{
  "encoder_bias": "all",
  "encoder_layer_scale_init": 0.1,
  "fusion_encoder_inner_norm": false,
  "momentum": 0.95,
  "adamw_lr_other_params": 0.0013
}
Rows from block 4 of the fusion encoder, named by matrix and row number. Rows with one number belong to one neuron. Each number is 500 + 40 x the weight over the matrix's rms, rounded and kept within 0 to 999. All counts start at 0. Numbers have three digits each.
# fc1: MLP up (fusion_encoder.blocks.4.mlp.fc1.weight, 2304x384), inputs 0-95
# fc2: MLP down (fusion_encoder.blocks.4.mlp.fc2.weight, 384x2304, transposed), outputs 0-95
fc1.736:500501505507444550531476458454569518495404538601569522424483512431481464555519533441538520527496494476433466378494444495411519546474515617583453514510504638421487528513584498552467570566376464538466543535507494570476499534425465490492468586515466523500424498452508444561553516565525493439
fc1.737:436525500453494492491483514519512538483525529506406485502474523437483486547451421501501464492532544464501498462553484537487471500551505493492544521561511449408508506510487533431443499529502472448546522513489463492456468528444522511452526496492505547466441509492527431441523478539480564481
fc1.738:502464512543516492512548494518479486581463528550499477460442556439502457548482405468533508547476519613539436570488547451474550466529455488520439470492504511508521455470495438561535520460540487530515527428483447478483472448500566412482502641512418424444468538511443539446519486518545519484
fc1.739:528415530536383489497566554461495542501499449469491525501500484497462439520566547501547433525507496523542482463475542451499450582451505477561540476522460423496508622500552561474500553449532535636484524527524555567426487510546429536508445538469543501460424484519398547550503493414516493512
fc1.740:475493493498503503418461520506503545555500501488474531581480512436510549533503487446465450437496483552452523582535524542525565406493510507429467399474515523522503556509421482491494503447547511526477553486437484485556493462501535516560568543543475477506500521468500516462495504472518511539
fc1.741:459518505483482456565479522509516504519485495503523483475481520515519505449518454504534461480469485526547454515472554492499453557485499467496486487485504470410544483549563490464435518453518558458554478467512477472398555520496448479533531511539485530490464516546550513511487466554524493457
fc1.742:552473448546511488444527492516483527560540466479483490498598502512575514543541452463498457513517541499481460542519513478534467459514515470502462382485484548475494527531446456524499459492485533510509464512510550453463495512497542538538439497547426488488552499577502521435548480471428444547
fc1.743:488427501524479474489515525493505523517458493508496492505462547493457528524514517458552450523468527523506535506482490464488503443529504538498428467470431500492518488480550490511525516495511493541508506454441519560511427507501487538528496496538509458472467525486510572496464467433558467530
fc1.744:445515549499475487482534494511510512495520462508472479551554560517524502524508533494594518443502537492493519520512570450464521517483538554446561481481503450489496471505494550470471470460487404577493481595499542526508472493508429487489448466520522507453480567469472518479509530531448501492
fc1.745:539496535456512521545520534411479533539533504441498486426506471477437560512500553542533505513534429454499492516490453515479566418467469511505519449518464406512489408559484496511514533467467519506552492518436515504469430446476474552457532614480442459481491446487517496492549513357444535585
fc1.746:454499499499466455519486493448484434534517477585487524539507546515515444507477469493520519439483522501449459564463530484524479473441497506512520459565422447494514528497398455538496490461441498477492505474451498495442419568482495424515534499508511459526444517513504508504576481515529475578
fc1.747:460547466455475500577483610521468501485492490517445499501571470470527494474483486496466413484477520447523522477442404530511485516528482493582515424527541434542492491570456566529482541414562387502517562500524482463469498474496515565498539546530571548513522544344459521461497475538485471527
fc1.748:477468519516526504554513424535512516534571527514422484500570481425462565468540487498463524481487524514456538470461469483410531571516519473508471452464562494507528482473458432506525470410534505429399589457464440539518475481559518456492490515497534486380512547451520594399465490454505476528
fc1.749:474516561560609546611462558564504521441513511533531499536399549486536585535474534503465464457388532474472538524342534417547477579511490498514513438541495450562511438493537535462437487465593515477584493547482433473549510507552473492459480473566478532462553513481546567493429468518540552519
fc1.750:498479481556463463555455483476461522517499508510489513463519462547584470512482506535508426474488471486502431496471523473526495543483454529507481543556553523520545495495537513505479498454467445513522534472499459503443584488506506485530505492454535496459516449490465456457494479489552453505
fc1.751:435520495443491484451466488432470503520530478463481520531521479485521547562503475543564514514546498466533460459557492531554521503426545509513454442493492474530497490441571492520479497515458488531506537493456483500467437503558466462529501523512516500451470487486549503438496463490443460524
fc1.752:523506494473558522532497443477478513537506459507498466514501543516492460534487524505565462536500595459411532461524500523532562478430513463516525559486460509527461437534544511478507465482540517511438524540510469500538479474452476475428567504493500533437474499477480439465508534599519478485
fc1.753:504421462511591516490499436499514491522478473449500446548477452467548498426468438426512446462505552471452530544473487510516455485579462525433497522529533536495499491530535581535551485471517432504551492504494450499486487554509465501452525476524453527454477478510510508471510487469496436453
fc1.754:461512534503443493549498556457587539562484459511509482544512513527497522416454489474500481545544481479462507486548507478483565468492541432482435519490483504443499453544451429513541593526507517536440480521443477452501548461510517513497490474430498503527464491517555505484498551519512512477
fc1.755:437504524482494597505531477504436468513424522466529450519523544497505443474550505499534451421497528541530420513489554538521477459492486527562513446542575570471520557455515425482483416473483484495501508468487517544486614524479407472553494473518484447425484458462478472477483497494461522547
fc1.756:503425483456476459528574541492539441447484554483486514524573426475498487491577483514463525446494589456421529516454489454531522528473544480492546537470495505479501484509475533463443410587518470504533534454526469614490492474421468478465549502463408526578530485484476479482428498532516545505
fc1.757:479477488541492558482491525526539511515568530486475557569442509509547452485445485447532515485516500502529521531509534461474414447456488490466465512509526465464517478537482494528443447487569550496574522489515498560478524458520488530507455522538511444465466534481489448543539522491495492481
fc1.758:465452540496471506379519541500561561444517487533474461491486561472538431491504512602431466505553500600515476523486595535499464522544462517498456436484446495519481482466473503454537398449551485537585449568540452528491585504423495545525490473524554484536554516530487568604469444529568468552
fc1.759:536516516538418560537493458483498483506501432475466499475459455546541466479502501526537403510494404511441468416512521489473478492454508545486435496467520529590491475490484450476478547426432456535502485500442446473503506460480574471513549553551508514434513552470477538518461522459529557566
fc1.760:500478508545505520459531452439468475503500517478529548461462465474523497447572535459539469453523500515560533465453440510483421580527528500500482461415574470541466524523509497521511446537477511544488516474457480483503457458495532495458543468524455450511562540501483585518501522476531500466
fc1.761:483540506504431520479397470404437465563457529512412431453512542556528485574629657530502507440560528506474459496538458510516480493504507529514473558441536368491489421503489453537497432414369542453515513500504434564486548556506496539502483453460498496433536540443430527466501594470518481544
fc1.762:539499574507469575473469587462478505509521485430502462502467488492490453481501510496414496459545474521445509471457452421428586409472423503470491481469490518523468471571505517511518504543515510517506413548498508467593556514477499503460504530481463469404518482543432496539474562415537495512
fc1.763:534526509466477471549478502469435552500487488423505517509566461445538466546566503489466545478491493534464500486478508466530503474472511501505513521512484510533504545428539491498506483506467463490472485489506504540435471511488507455489494448534529564496538501527483513435453496502567526539
fc1.764:472545477487427475530482525496442496487562469510537478514478594540478497529524583475539544470471513459552484476453518466498461508443510516540516479562495445526534564549494470543507459480507505566469521501450466493464475467480491452514517497539471595483479524465461507524513472520489497559
fc1.765:502519568538468510468551479478496487550473516495533453499459515510466493497457477507521502455489522519487418497457498461512502549523508562490549563547535536550552408406511506489609466501441508505511528481491502514404540496493502511443497518466510523512501469533500511482547569501524499527
fc1.766:473459549490586539586501531484485492550448483524420441501482547477543527517522502438500524551533457486490449462520527479542508477561572542486499498579439530482528486496468489550415546442498387481542551539491527532524481464475497495495485480484515471549489496507532490455587478549562371441
fc1.767:436457534467487487482476539526469536501512471570442457464460494534531494504438456561462458526557452448518532572588472507615558507469461507552511495502461416496488542509566465516545490507510545512534467475495511524524552535471473530497480520456530501536570581552461521526553503530479455508
fc1.768:440466509522413498474485464457459541542509524517467497485489466456460446477480468456541429506493525508466517547518509493500483499545524504451518528482458448484522422509486490458498455482524484501481456545439528497515491569479527551547460459543423503464548506483492495485490489446488529492
fc1.769:582473460470485471383488449462381475528365373479496446578423468452551448444538529478522510626479454488496493505472489454511492400415455457453552478459523425600485442537558496466468429500496376439535470431554484376456490539470490471561505518609488409494493476496452455529469461512624440603
fc1.770:521458512553477481566491494551428526591461570454443489479485483505499581506521495473521551453489467490485491502456536486522447517531541527506445519500476599518489512503505540497430530515520435496474449485493513517457469496546544600540525499584534457486513483492510552502559532466470528456
fc1.771:518450524467499497549492499532513454460536425528531540472495533490464539479469514508557547482501513476433495458487490521488463462522502540480460514499540472486526420513462572559527503529502538439534420472548481484476476497495515477532510466494483473497486512511442495462533490489551464536
fc1.772:448483527546496486615544427461453496451519536425408474597499515458476538524501511568596539505527506452448496499440526464509499561535554515537464570484474471415458483462501520512480465525539449507559472474428545517451477557538441441480476491527506509472520495541524523450455490560510501456
fc1.773:467531532502515511513476459466553416561464534559489499511521516542485500480468486497468393468496529519499481446470566524492503462499483487507515491562469509513469515473518533538517520476485462468442493495473519463479493468498509509538501489570453539482450466448541477447520483528512488482
fc1.774:478520510476507450525480504524478535487487513473541474480484478573500457481424477502531495516484451595534480485502529440487511501525508540462496487474529503506517429487482480508454497470481554454486486522448494451423480544505537490535537468562491495562555456467493581503505541531555502505
fc1.775:455490444476536505544452513530446493568497461425559553524504505540503504488473570516441536479435460479553490517492536451517474502436494450516516514551546506502498537506524516421518503542509470595539489530524542524491511474460545529552520523529472549566492469485493565494531429554504511440
fc1.776:477470477548522509494581480504527549519514439509491539496482614499551467474499484454508482526504466525576499490469460536485499503507500553444522508480455537479452423568542518537453486505565537501476496435477558501491462466591466457505478533485478441510513528501498554509483426454495506451
fc1.777:458510490552528492536489457541495504456477479487495531509460413484514557556511537510515457536526470513502469468508459494530519539519446464467486502487515489511527485486508502503472509473527482507520551565534457446474497547498555440505488468518536460513428477485479579521474553468435500480
fc1.778:480489527603460480455557537455546520542489537507539500534492512525536461495490594484497464515551556542487491433467464571546474551550508490477496540553482498482504523457438500468583555474524425489427481582447619481478497489447486484496480475477507519462576473583481492530468521484529538508
fc1.779:474527538506496563444524532494468461450463524599447498504428581523468476625525438551505499482472552553474558513424478522569550505571523478528505529495497561483503501446460520533544518452494496537475490482526502488489542515462491513483445470528474485522574546491501553565474448558480482506
fc1.780:537550519540478548474483450487479471490523486675563501466465573410470484508515537512489490515494478486448455461559456505510460432490508563465471491519502514475496442471462451519526508577477487482384502520450489509417457481437504515555553543492463514511459491516494498531602441516502498475
fc1.781:515513424503488491525514412566474569538565534543530450460485539505524539502531500527508530483513558514476502431566472495436438553537523497477499431522486463555482426505546502527487484520478494503539514577519442493486523518542516488481508468507430587514451493372521491469484477518508489513
fc1.782:494446555532547449480434553575447533462478556476569560542455557443467597555644485527514582486495519557539508618527449540456526461530534528414481437555549530486522576438439507562516511447582591611503476387465510483504545519542537433663574506552500504484388497515495422488494453469482486517
fc1.783:435550505523471495498471467484525471532505540499439546520529527486486598490358475525544442485503498519449491489493610532502454464480518543533470509500456473531500496443542504468546478469513492504520522477531428512564490576494499552530525532506494538484504481448455541458483446509498522489
fc1.784:440480428469501526466527485471514501437517481527434502546356455509498540545519451475523478507516499449492453498457520461600499566516556561505546472574550554478513497464513461511444518496499501422519491549531552495501473593488498477484469570439497461502626489552483427456517492506579494518
fc1.785:447483526518504536526542479443554462536464474493508566472538503535517439561523497467455538565516543485460502494536504482451520517571475555443530470504506518488488409586520521508504494496502501487469522571467514476431428524504518470469543482561495525466532527472527500497526470534545492513
fc1.786:456509433506505553518492513448476463469501484512471523522502493555563484497537515514506560559504497472506472469517523460526449532540440485491472489528493569530475514415412427523412494517562471444525421517528502501516482452476530409525511502565458471531443546513513537482497533493485494557
fc1.787:526452493580454474475524523580404484449450558529425561560535496457520462435537564564527478523494540490570447553437521557522438519542513497480482554421535472505511623523394637554508553442494474525440522518478493528500466401484452468497521457551489463550431523478494491513477472499466556515
fc1.788:513461535543496483527539485489500381507525505534545509486537501509458489540512463488510523495477563508479508498424506526538526515572568540547494429479562509462496514568492482532490467543563497542509503444482479489530427511469489449525532523535515503553524541491545475451466513545490506451
fc1.789:484578548524462536541544480461538501523495538496522497507469536440503446494460474547483511476497501485497535526478497481515483486529549523505542542541445437506499468527512529478499459516469522491496531556481471489469526489460527423448504492535542547494498503596499576443463458448482512392
fc1.790:576475505489450432584444493518482493528511540523509475565460471478566483567473498596453480589508486504523491418523583483504553540493481528505445427558466491446475486434519530496468509493487487510473467490466542520499499541472485468486503562476517660488470536428476462494553434572459493503
fc1.791:508491484524495380520546502509518431521444448465547468516538519525456527410535493485549452475504514561497522546480497490527468503435463484486539532525509515463452469416519494542439548443458507462493488559496531465507525515568509440528489451449481548492484430528513468545513580504512470494
fc1.792:442473438472485491446498446474534446486576484556555455561424391425549485495566554523505413556494491454572475483506511439474444486520436512427486509492487523554507431502496470499553529590484403472607505489570491394451522526442463496501527463576566538455595555504532394537517539558527504563
fc1.793:565481495508477511444483525533498436483466461540532522461498571473435527544485492541579485500537530518438525515523467495559515493503542500527555497496526516462508523499494453488504485424443519605541429507502473499522553483537477494505489497555409535492495470524492458542483543473485522513
fc1.794:446446472497518522469523466507547522526472501584556492479496455572506481520487570454489490480567452445432478468476467484475455472531480522513434527463453511561503479457496448559515463501503542446578440472509524519502490463417481473472456527470462521443492490453464489538500518542527489471
fc1.795:507508549503559407543495495560475605513534507451573495526466567491482528496478436522542573538469543517545574526509472513547507488422497537529457464481530405563472429519426441574544543500517589505428492485522500501496538526511550487500533538525417420538540627465469472450430514503460415491
fc1.796:488503494464543515498519487544508497545502516466535472484476550455562521509526499492554426498485507494535469495508483519526525471461557529536471477491472487487514554496518484497493517428544552512511430474508474559516460499487428550545480516581457465511495475496527552482529503521510501489
fc1.797:531473473529471522512450510506464518467502409511514488425463543482521481419438508601475454549539513432526507442487505547567493510511479543472518524528459490497485489460532477512509474533554521496457522550466529474516487524510497553498492513494502510571478434546494607441470469558481549495
fc1.798:504481417498481490514573496483525506483555470495414499500520473483475452450476481426501449509498568534551492531514574490457525512566541482509493477519555531470546438507456514511632528499513449454489546484485525570478520483496497457452476518499526503493555444530533566466533544577474481580
fc1.799:523494501514540516500496490470519450464500496487503473429482564446522500488498512522579479487505495546485494515480504476481525494509475437478547431496498485516506522454472477485497533553556516506461532489471481414489511520567517565560534493547477482504488498483519514488496479467550513403
fc1.800:561504542494522516529504439546539477527504458479491480547489522496461528528505524482481463557492555450557492583426497476489518505441550414576560487484469470479457511503433478488498533508416561525500444427500526439449550529458485454435539509497527521479454485540448519473464500512534460511
fc1.801:528447514448474472456515546544461566485362508445415431557527479388537459550503480489517494580545510600469532475520514479516485440591588571477555453537477431508493472461459472511482395499652456492547457493585516416483438448401545452539499491495518512526511464635501457509482554426412431514
fc1.802:453540518551498484522468511456460531568486571528431567472539454537521559499543478502509501480484544551478545475525532477559506425471466496503499461477474465569558488481559506495543501549490540517507459533521549500549519573535488505495448559505479573477484454472509479445520421533500552418
fc1.803:405469531422478513532501496545467445439339483515559504517485434598520495517451516557520493548504423465449528477456474499431507462482473481465480586524503540566527498523567463487461517510494499491509511542510534432501511503522498494513562447534550517546495455455507530481583491522521470531
fc2.736:559545479495498377478473440522465477530536505374493499602398495477509533440431606444407547423434524557599484502548339569542477420495510471426635363445662437542524603506571398534567408560624515457552461548347465438485519563602620482538400470476505488604573614459489473614568485458461528513
fc2.737:570586502479468507546440511558544493521522452499532450564510530585534515465484520560465503485452436503479478472444407444491422433464451545502509449409564558575519494495489507491482393536590498441468487449451443509557433471411466546531517469443499553580529476545462525575521454471509456485
fc2.738:500499550522480495496501483529511477492513520482503484510495482486494505516481526449493491499492434483487489474480498473524505510491517506508512524495467527466502484531495532489487541487499510517471497481497484488504496591489513542521522490522515526478503466503492478473461513519534473506
fc2.739:504522543523472472493460508519503569485461543477513472544537513474561489498508504494451548454457492559542541481501477465492524501483470534489475542553548541519515514495421511471518495496495504445471530460476557475514474470513521493462429439494473492503496485500479483488474499497413494499
fc2.740:604439520547513472569594462558501493527540547573547463426507515508506489466435406562485502476500518338502419481501454477429544536329449546655434491534483481513597548493557478518481483576549509385592480481470470535485488479528470461522507435447468551485485523490540456457479490516451396546
fc2.741:485480493530455536404486494512417499460531491511537457499476489507535499513422529452462510583551473480522497528472476542505476430491508491526484531517490491500466535478483479490475483446500477538469488466541601524574468532507538518483489480519594480533621517556510494480477496516531500567
fc2.742:556542511526436451522521486491556515535484475523533470594498513448513516517482519440505500538490513452514525540457468545520481500617487480505514535493487417528446495462515546478454509489516487449461509498507543463490462514526456492428434530511480488435468463466589589478515529535552481471
fc2.743:473549565406581457517478470502516533512433439526482583511518512465552434520488517520597576463521534546415589449484534446507581570524414557496493504484600533576510579492449577500476489502454460450554584571543495484485515409470530507518468454568546474535519481429402533470560533544481529348
fc2.744:540495479507516506483514552539499468552452501527510528538465460479498516504559474534492518495518513563553483468575489503520459536515520513557506545491540491507511570466453435509527535514512491479523512444500491500551485481474511496479475455478503492463508490557491530539497439456479480534
fc2.745:487467520461474482508498495538534532471508468556486467494479482451550528510531523493547522493529537513496527469527500447534488497558489502521491483490496500568518518543496536490483526442582534464486502531521511501514560515509442545469473496484551546499532506497545532462486526484531480444
fc2.746:472490505480519511529464524507506503479479481502505482486495495451516494484493496479449468480503493530491501512485533515510520497492505492505472542516483497532503512480519501500487492513493497462502506472525487500532496506524530494527512506475501474485508499451519489531479482514485538507
fc2.747:505440544515539532419557461581551504528524454444522503471396479518505523492495458534511528510477535473551436450461541425456477494554487567482486563463458551473493424389544482441519517487536523511494435472487453533518588571466502446487444500465483557514433468598544471511513462530451474520
fc2.748:512522491510510493501490489496501511494499507482504489503498512507496488494487519521514522487501523495497483505504481490492503491503484497508496505508502488486495498503508499505513488503482496509497522484503494494490518475516506487502511506497506491490479507489499499505511490506486500511
fc2.749:513464509467497517503510535539525481491531502527456477455499500486486520481512506490519511469505490519491514470461523534505480487448505533524509532489477479489453482494523510483533514464484476522528492466535492520515510511503534500490512502466497501496523496526510512495510503485445511503
fc2.750:506513528469487480500503487504481511513481498490502495514508511480511517515497500498482516501505507491509486487501500500511504507481503502496505489504511510496494481513510519501514503490486485508518486500482498496507492512491529496476474503494495499506474486514509488510510478516486485504
fc2.751:498552467560501400497573469493604475452479537558499495460521529465533502478490513476406473471538510505531482526437518518521513463546485489502417552507466506525498483498461524480533513502490491516523426528513442478513531490529504517508577444452460447447517471502537490516522511507527518455
fc2.752:444441512479465467505495474494559493462495501511462492529503491505522503512526501507474536483489482531525473471448548521466524477529467503536479479473509496509450551508516530514542475478499445488501514464476471495517502486536463529507496527527511475506522512487480546482462515467502534516
fc2.753:493512494484482502540526515471442473526510524548541458538509510499469501546499530510499500535506544509503533461505514539455514486474497565538450498471481463514431504438496493528484534531544527542486539454488504494484454446455502534482502448471489523477522482482512513464519493471508487519
fc2.754:539497542485509467485495531515509503536438488479483541475504555446531449522473470509521514475506500507549517501544486560511411520503480549592538524476482499526512491485482512487471485462509532476525495509482513472495499510469478516501487521481497473485504514529459493443552482565520477523
fc2.755:548550519476477471511504512518597584517569524504500593486476361491482534471487504531459444509482503505489528514542398513507450446503522512469526425464513456521456478535458528491489494445526464511480478512457495457442422552513534533532510507556550577472496519469545526497501562466489518519
fc2.756:548485526550490494523410372422531571549493431547488447501380521508475447510448538455430641520546491585462492523473572499437586470520456494422401451474526544518587502445469464441538566418468446502453513394538586371494531475484513468611476510541548482430546458530458460500480516501481475455
fc2.757:525531479482493506505478498515501478521494516498512511525514484494527479514511504473503509535498542518499499520498479513508494487487535518505504504484526509491495512475450496521503512517511540501549495494499524494508503479487513503488484491472505488487514513470518476486510468492488492521
fc2.758:491557527484474532451509487531483511499547498440510486539511501486514514521516476491502557536501459501500480552457437475486518464531520461479472514522557503529520479512489523459514499521513520503464467500547484503493490510560530456496485530496470479482493505506509461480462546480500521481
fc2.759:521528530553491459499496538498510514483450549486457482570526479505500431531496521461486503593559430521477524452497510490515533470475526464547531560523453486427468508561543539513536442541501582478534454520508495549558482528514514494494466483453490449527547517527522524483500499488518442493
fc2.760:486535507491459523548467464525516590540479452498488455436530543544447503535477512512524534515454510514468491457559451513521530481509515527474500500495467437452477466399490486477510503506613523558446500558528571556522550478433490410563486505497528487553457467543575526481583478488532458569
fc2.761:574631467457488437413580519567525483405509576395576458474407472472437479512558415616491582527417506506598477507485587541547470630435510461494594566507522585599513565473467497409534661522546545525473453558564512504523425486502544444475528570535491565483502545513483475515497415613455404530
fc2.762:506469466494601547479485439514609518499484450532494481529429535459438494501463501513522544582473484486533577567495491528517407448524566468495520463453500568419563533394562487468514480417497450392470572544476496425447432575474524512508464493467555562613494414464549542497432486567462493435
fc2.763:489509513505497496513519499522521508499472498493506514509472496494504507494520500503503496485494491498514505525484516511503495492505517465512507489483505495483502506497515496472480503504501508497488502527516473503472497494524513531512532506490494520501497488517499515486468491472525484496
fc2.764:558458468494481501510468524527473477490481498473516518486501506477508488486509506521482520487467544475480540486525514448507516537504492529494513516463543522545458463495470508487500536467469510545512505491474531483546496482493538519480517496509495478491498522504511501493483497474499470504
fc2.765:536513482500503522510520497498518485518517515503489521497478499501558533474473495494515508513483493458495511522500520504462567493513475483498468509481493519483488535545530488497466520470494520514527495507496531516513493502490478558475486478494475508490518486504521517465477482517501498529
fc2.766:572474478488422431462503562398485439365511593430570683609586473499420526602410430477547538514558428640631559592484542430415534375484434527427452399588523515498482603495389548633641452541376590456539597555506516564517448486482520419451502501458612388449433488530377545619392479339439628654
fc2.767:482501518500477527487494467540514502470497518477479496488490487538493508509510483542527481484498497527487474486504519541469503479470476460530481483507498490507493466535475511442445465503503536519455513540514493531493492506495514473483471512497487479541504455538530496449491537493449510478
fc2.768:557560526476551472494475485525482492482467529469544510521494528520518569440537607482474569576518501554485513446480467530510472485470456535527463508503514506572559492553463542526522586533483509518493508447530511540534508466528471450477490449474591494560459504497531482503450469528484532522
fc2.769:483494590473445503521615510549539517533492591565432494548590589522504383520622534432563447372506487553584481491474406546483499455581443553499466438604431472432468481503407504565572625597532592524394456453444604463523555552455577467495440507542492444518484507559489461420497490468521462451
fc2.770:463508562520469482503515508470488487496458486515462521522523506526487466541520480494503474558460499534497484465482560501535516506501485462494464497522514502492487484501512479526532440546477504489488523529526520471497526527515507465419459470529554487497497517512460519555523526519518519514
fc2.771:422487561504454550481454564483538493440430551499487574503544520494483511539521447542498524462530468559463450538455523493441539541487578541460435530535570567528502521465450455467490516472499462550448496432475485497548502552484533509520531538481480456497497487496508488520539538467479457512
fc2.772:496495486518485516496533477496502477515491504504512487503506492502486510516498501505518480491492500519495481493486492485479507488500508517489501489505533490480492504499508515522523499511500514504498455491512503514506475503482487500495510496529504497494511518503533500491507508518482512508
fc2.773:514526482496484484505495485515528503463493525457515486506485466515523480493544493461497529418492508513470500500494520518540503489494508478500516494446492475508543503531488523517460534535475493513496566496489461493519488513510475538521515477510477492495499481464512507445470484483500509511
fc2.774:526493511501515512507492495527514502486494494512501499500516513508496514481495504517491490491520500506513510491500508495490504487508498506490490493510508493508496506495493491519492497493496489484499499518516491506505493504518504494516501499487492489488491508501496499498510484508511503487
fc2.775:515545554493545577569520530512522561441607528552584443496556569396421509476515387557451450481611517448406512508450519461526498524576485578571536389535525559514500531530414544491511491578428464424425357414597458392492465470500344435543475447604413491470436530331519484436518571338588490550
fc2.776:549439487506420518503465566467490490442457569476481462509558468458457501565542495495484547471513509521517477485488489468478496441511540535469533499511543524461564476501477492531479479504506452503482454527501506415485522532467508467507491490572519520519513492551518381468490523511513490577
fc2.777:548518500493485436489490557467586516502510545492495462513489543537551526507518502467613505558466481517463516538477539445555512528474519460481552551443511501523472491535437526521542460483500485508540455503477490456515530468486490560520511527458555455486528469440490478500528492544509478553
fc2.778:476520525469582519468491543574508546482520475530503550538527508474510496516462466477475484485527496529562515515513471453469536491445476538472471487507472464505514513505513460469458471548542526495469556491472500456477521486515477515474472514547556504488426520456574533523579478525513459484
fc2.779:501497495510529545521480484538534457453514458467493494532517385478507495460507490549477544458488493527447520543540438490432493513494497489486490514503448539459499522503453494444517526490550498489566502550510468488523481525468498536494469485502524526467501560544463487506477537495499485484
fc2.780:454477508473535522475536509587563578473505493504485583512550514467508521512435506466569524487571534515475443532466565521425486565570482490485519541529496580574470575428488478536503486466496473487428498465512473513600541573624511510449522539488459495501554484479465540578574523495458593569
fc2.781:496496531532503517484489524487519476477467480496508506499508531512482504508512494493498507487477507493487489487504502499512514499525502512520503480480521509513499488498475504524531505521516491507503473475506502517491503501493461499500517515496482518477510486496488503513490532512486488479
fc2.782:604502535546470593513604512481512471493604506587353430512526428502479474405535504446577460496536520464517574499480397460352595347400584538640537592504503530436431478433460500488528492542435414419496585459472508491455536454571522474501447454540420570550573553628451494554536506438497530502
fc2.783:578410529497428549450551571519415565466640481411632374561552520485545430491592489579485646523562590542529450562446512501525487415458477474422646456531539477461491433581547511397547551603477616461436369474563490434468327395534517300455487517472579625498522409511571510526532449482440419492
fc2.784:490540539473525453584561490530545545476537501490542481480525471471524503489513436501453530594558588489587488544517540511433526546500513497533497541480469436492424459436545508451485535557484458515569431489472495476486513433469473588458576497518577559521480559491474541503508574540448510417
fc2.785:516512491481475469494522503543465474481500530513543544523482499512490520488474460525526482548473493509557486497519460534475493520492471515542498523508516523528483479469435515542480482471459500457534520492526496475519509512482486513485509481503497411486473527538458458495513514510529535485
fc2.786:475495519505525537442433481462468512542469496487498483561464516451467463494460517523456499526466567458535501494495479490524491528507469505561520496523496524469535504461481481511493494505533483480487491513506483488466486515449483589506496496505560481529485499513530519466496510517492525553
fc2.787:492531467414475471534471521444472523527520446500558513491515502469493504516503501553472496520546502513488551517514571434478473456508506475461501440507532443486514429512538474466491489521531546501492505488496513485540512494473543459484501544529575493475493492497489493570484531529497505490
fc2.788:512523529485523491531487475490513549493486529498460454479524498500489546490492471523486540504509529520520469491485483509491481490491482471525437486480505507476485496477498498449527504515517476470493495495482493504513486494538454532501439457489490517551501515473504502492473528520466447524
fc2.789:518511493495498521481537518532472527499493472466519529496506522513482470475525503465519537491490453492496461527496511527499448475496522478466530506466479485477507503492469537449530512459521509486518506482492529475486495516483491506532520518486522508526482497535529539503508488532471496486
fc2.790:535480489495571571519500496507480516508493518512488505450506456520488463477487529453472492481533514470482523512498538503477488474471503509462538523469504495514477518492465457511580431527507545445509510497409491544494457474490528495477522499538465477540504500506511469527502515445508433497
fc2.791:463534506557485520457471494527535521520441516530488509452526490524506488501505517493461495519494497530549465452488559487488501465492446494494517524567508520529525513512485453432494504465529522477491498491507527456529498466541513486485496512522482500488484462457514506485445487513547482546
fc2.792:533495507509482536451465515567477499531490486500526453441486537595440477532486502495507506528440462495467474528544519481489489522475533458560529468522552518523538463466513511440455467493545501455519511534479495525567451456495513518496492484482436449486513482465472575488531512537509462517
fc2.793:481480520467481525479571496440516456521544561478508492542473527524578495446537455490525524495521502512503445539462537465503552469501451514469454517492471516521484410490500465459474488511538468446470500543509527463464523514483528506509510474467557490522561478507514532501476506501531453533
fc2.794:506534530510496504505500504507485472445492550467505490532494483507489473521556524463485528536503541506496529579446510474420481492543477477402511467528540475457484543483490531531464476454560485478465514532471580433521490499537473457472559491545530479554474502519499498490473550500484467509
fc2.795:559511353594514508369470522441481509587516553512450538614510582445588468565587478504525335548489484439431487393440653549559466481578441515551480609415575697439469621510565499517391524491456486466529525463487592443504418462422440481441406465623554490490560476450527493450502520629388457439
fc2.796:502488588585586524452399408360441459555514468456504408539464468503421389522521580542425528478578561462349634506428463507591488567574301540510476419456466492603553463564553514433491509605452534431527650569597601385496629462520568412433530472462509371428499576368347469636472495526469442411
fc2.797:516469504447562528462552547464545492519513542469504452536490472521478487526497440509521478447490417559545507505500500533430512465499555475572506488489539491501489453518518502438489474459505494435532579518464515539518487471401527492430526493471489544458521514479529495544469537471426506546
fc2.798:449510504503485504553450589503432527491517495555542532523495505551496500518503529495468471489483442479537509521488487535518479547482413479558463498566486478570477480458465451494553522500439507463521455492453513427535482512493504491519552485508509514502490508529482450500519495443480516493
fc2.799:428458514469530530442493375523522450570499539541469553534570545584477437556434478568356556434557522493481508451536487510555573384500495378544455511440537436491532439532504478550451485498544505452472504444474404565529484496460529427468447412506399489474435465592478418567532457619488458606
fc2.800:473531532529517523517473473544464507506530512514509517508513447567517463548478575537525519458524512546438521465475610521577519461579527591479490517577564475535435453504515514487482449446594481566491520561514495471543448474545478532499490541455553479505561540498506475495497506534547524532
fc2.801:524517564530562477540429510433533459553541427559520577481464557517522513493470564457428527476452536513477522543477448546425520505481367537535447446480530566479485533501475542491493516562477527500480528502510460436478487441541417532436550450454521555490473461468504513508436500443506517420
fc2.802:582415439454522466452431498475544585470425398577562482534448548480397482442443529455577524542539481417464549476542483526430591416519545495387590433436608452435488464556473506483471346341512432521447498488626411456375529425521477471548480473565492569526496470443614426482500453511498370530
fc2.803:528494493462506514473483495494501517514499510507502534491496504494467483474520515508515510496538523529483490472493501464488504514486494513500495494477492508492501482508460494495486446534485468492499497501499527491489502472471512479516508483489504499498513505522502519497482474494494487543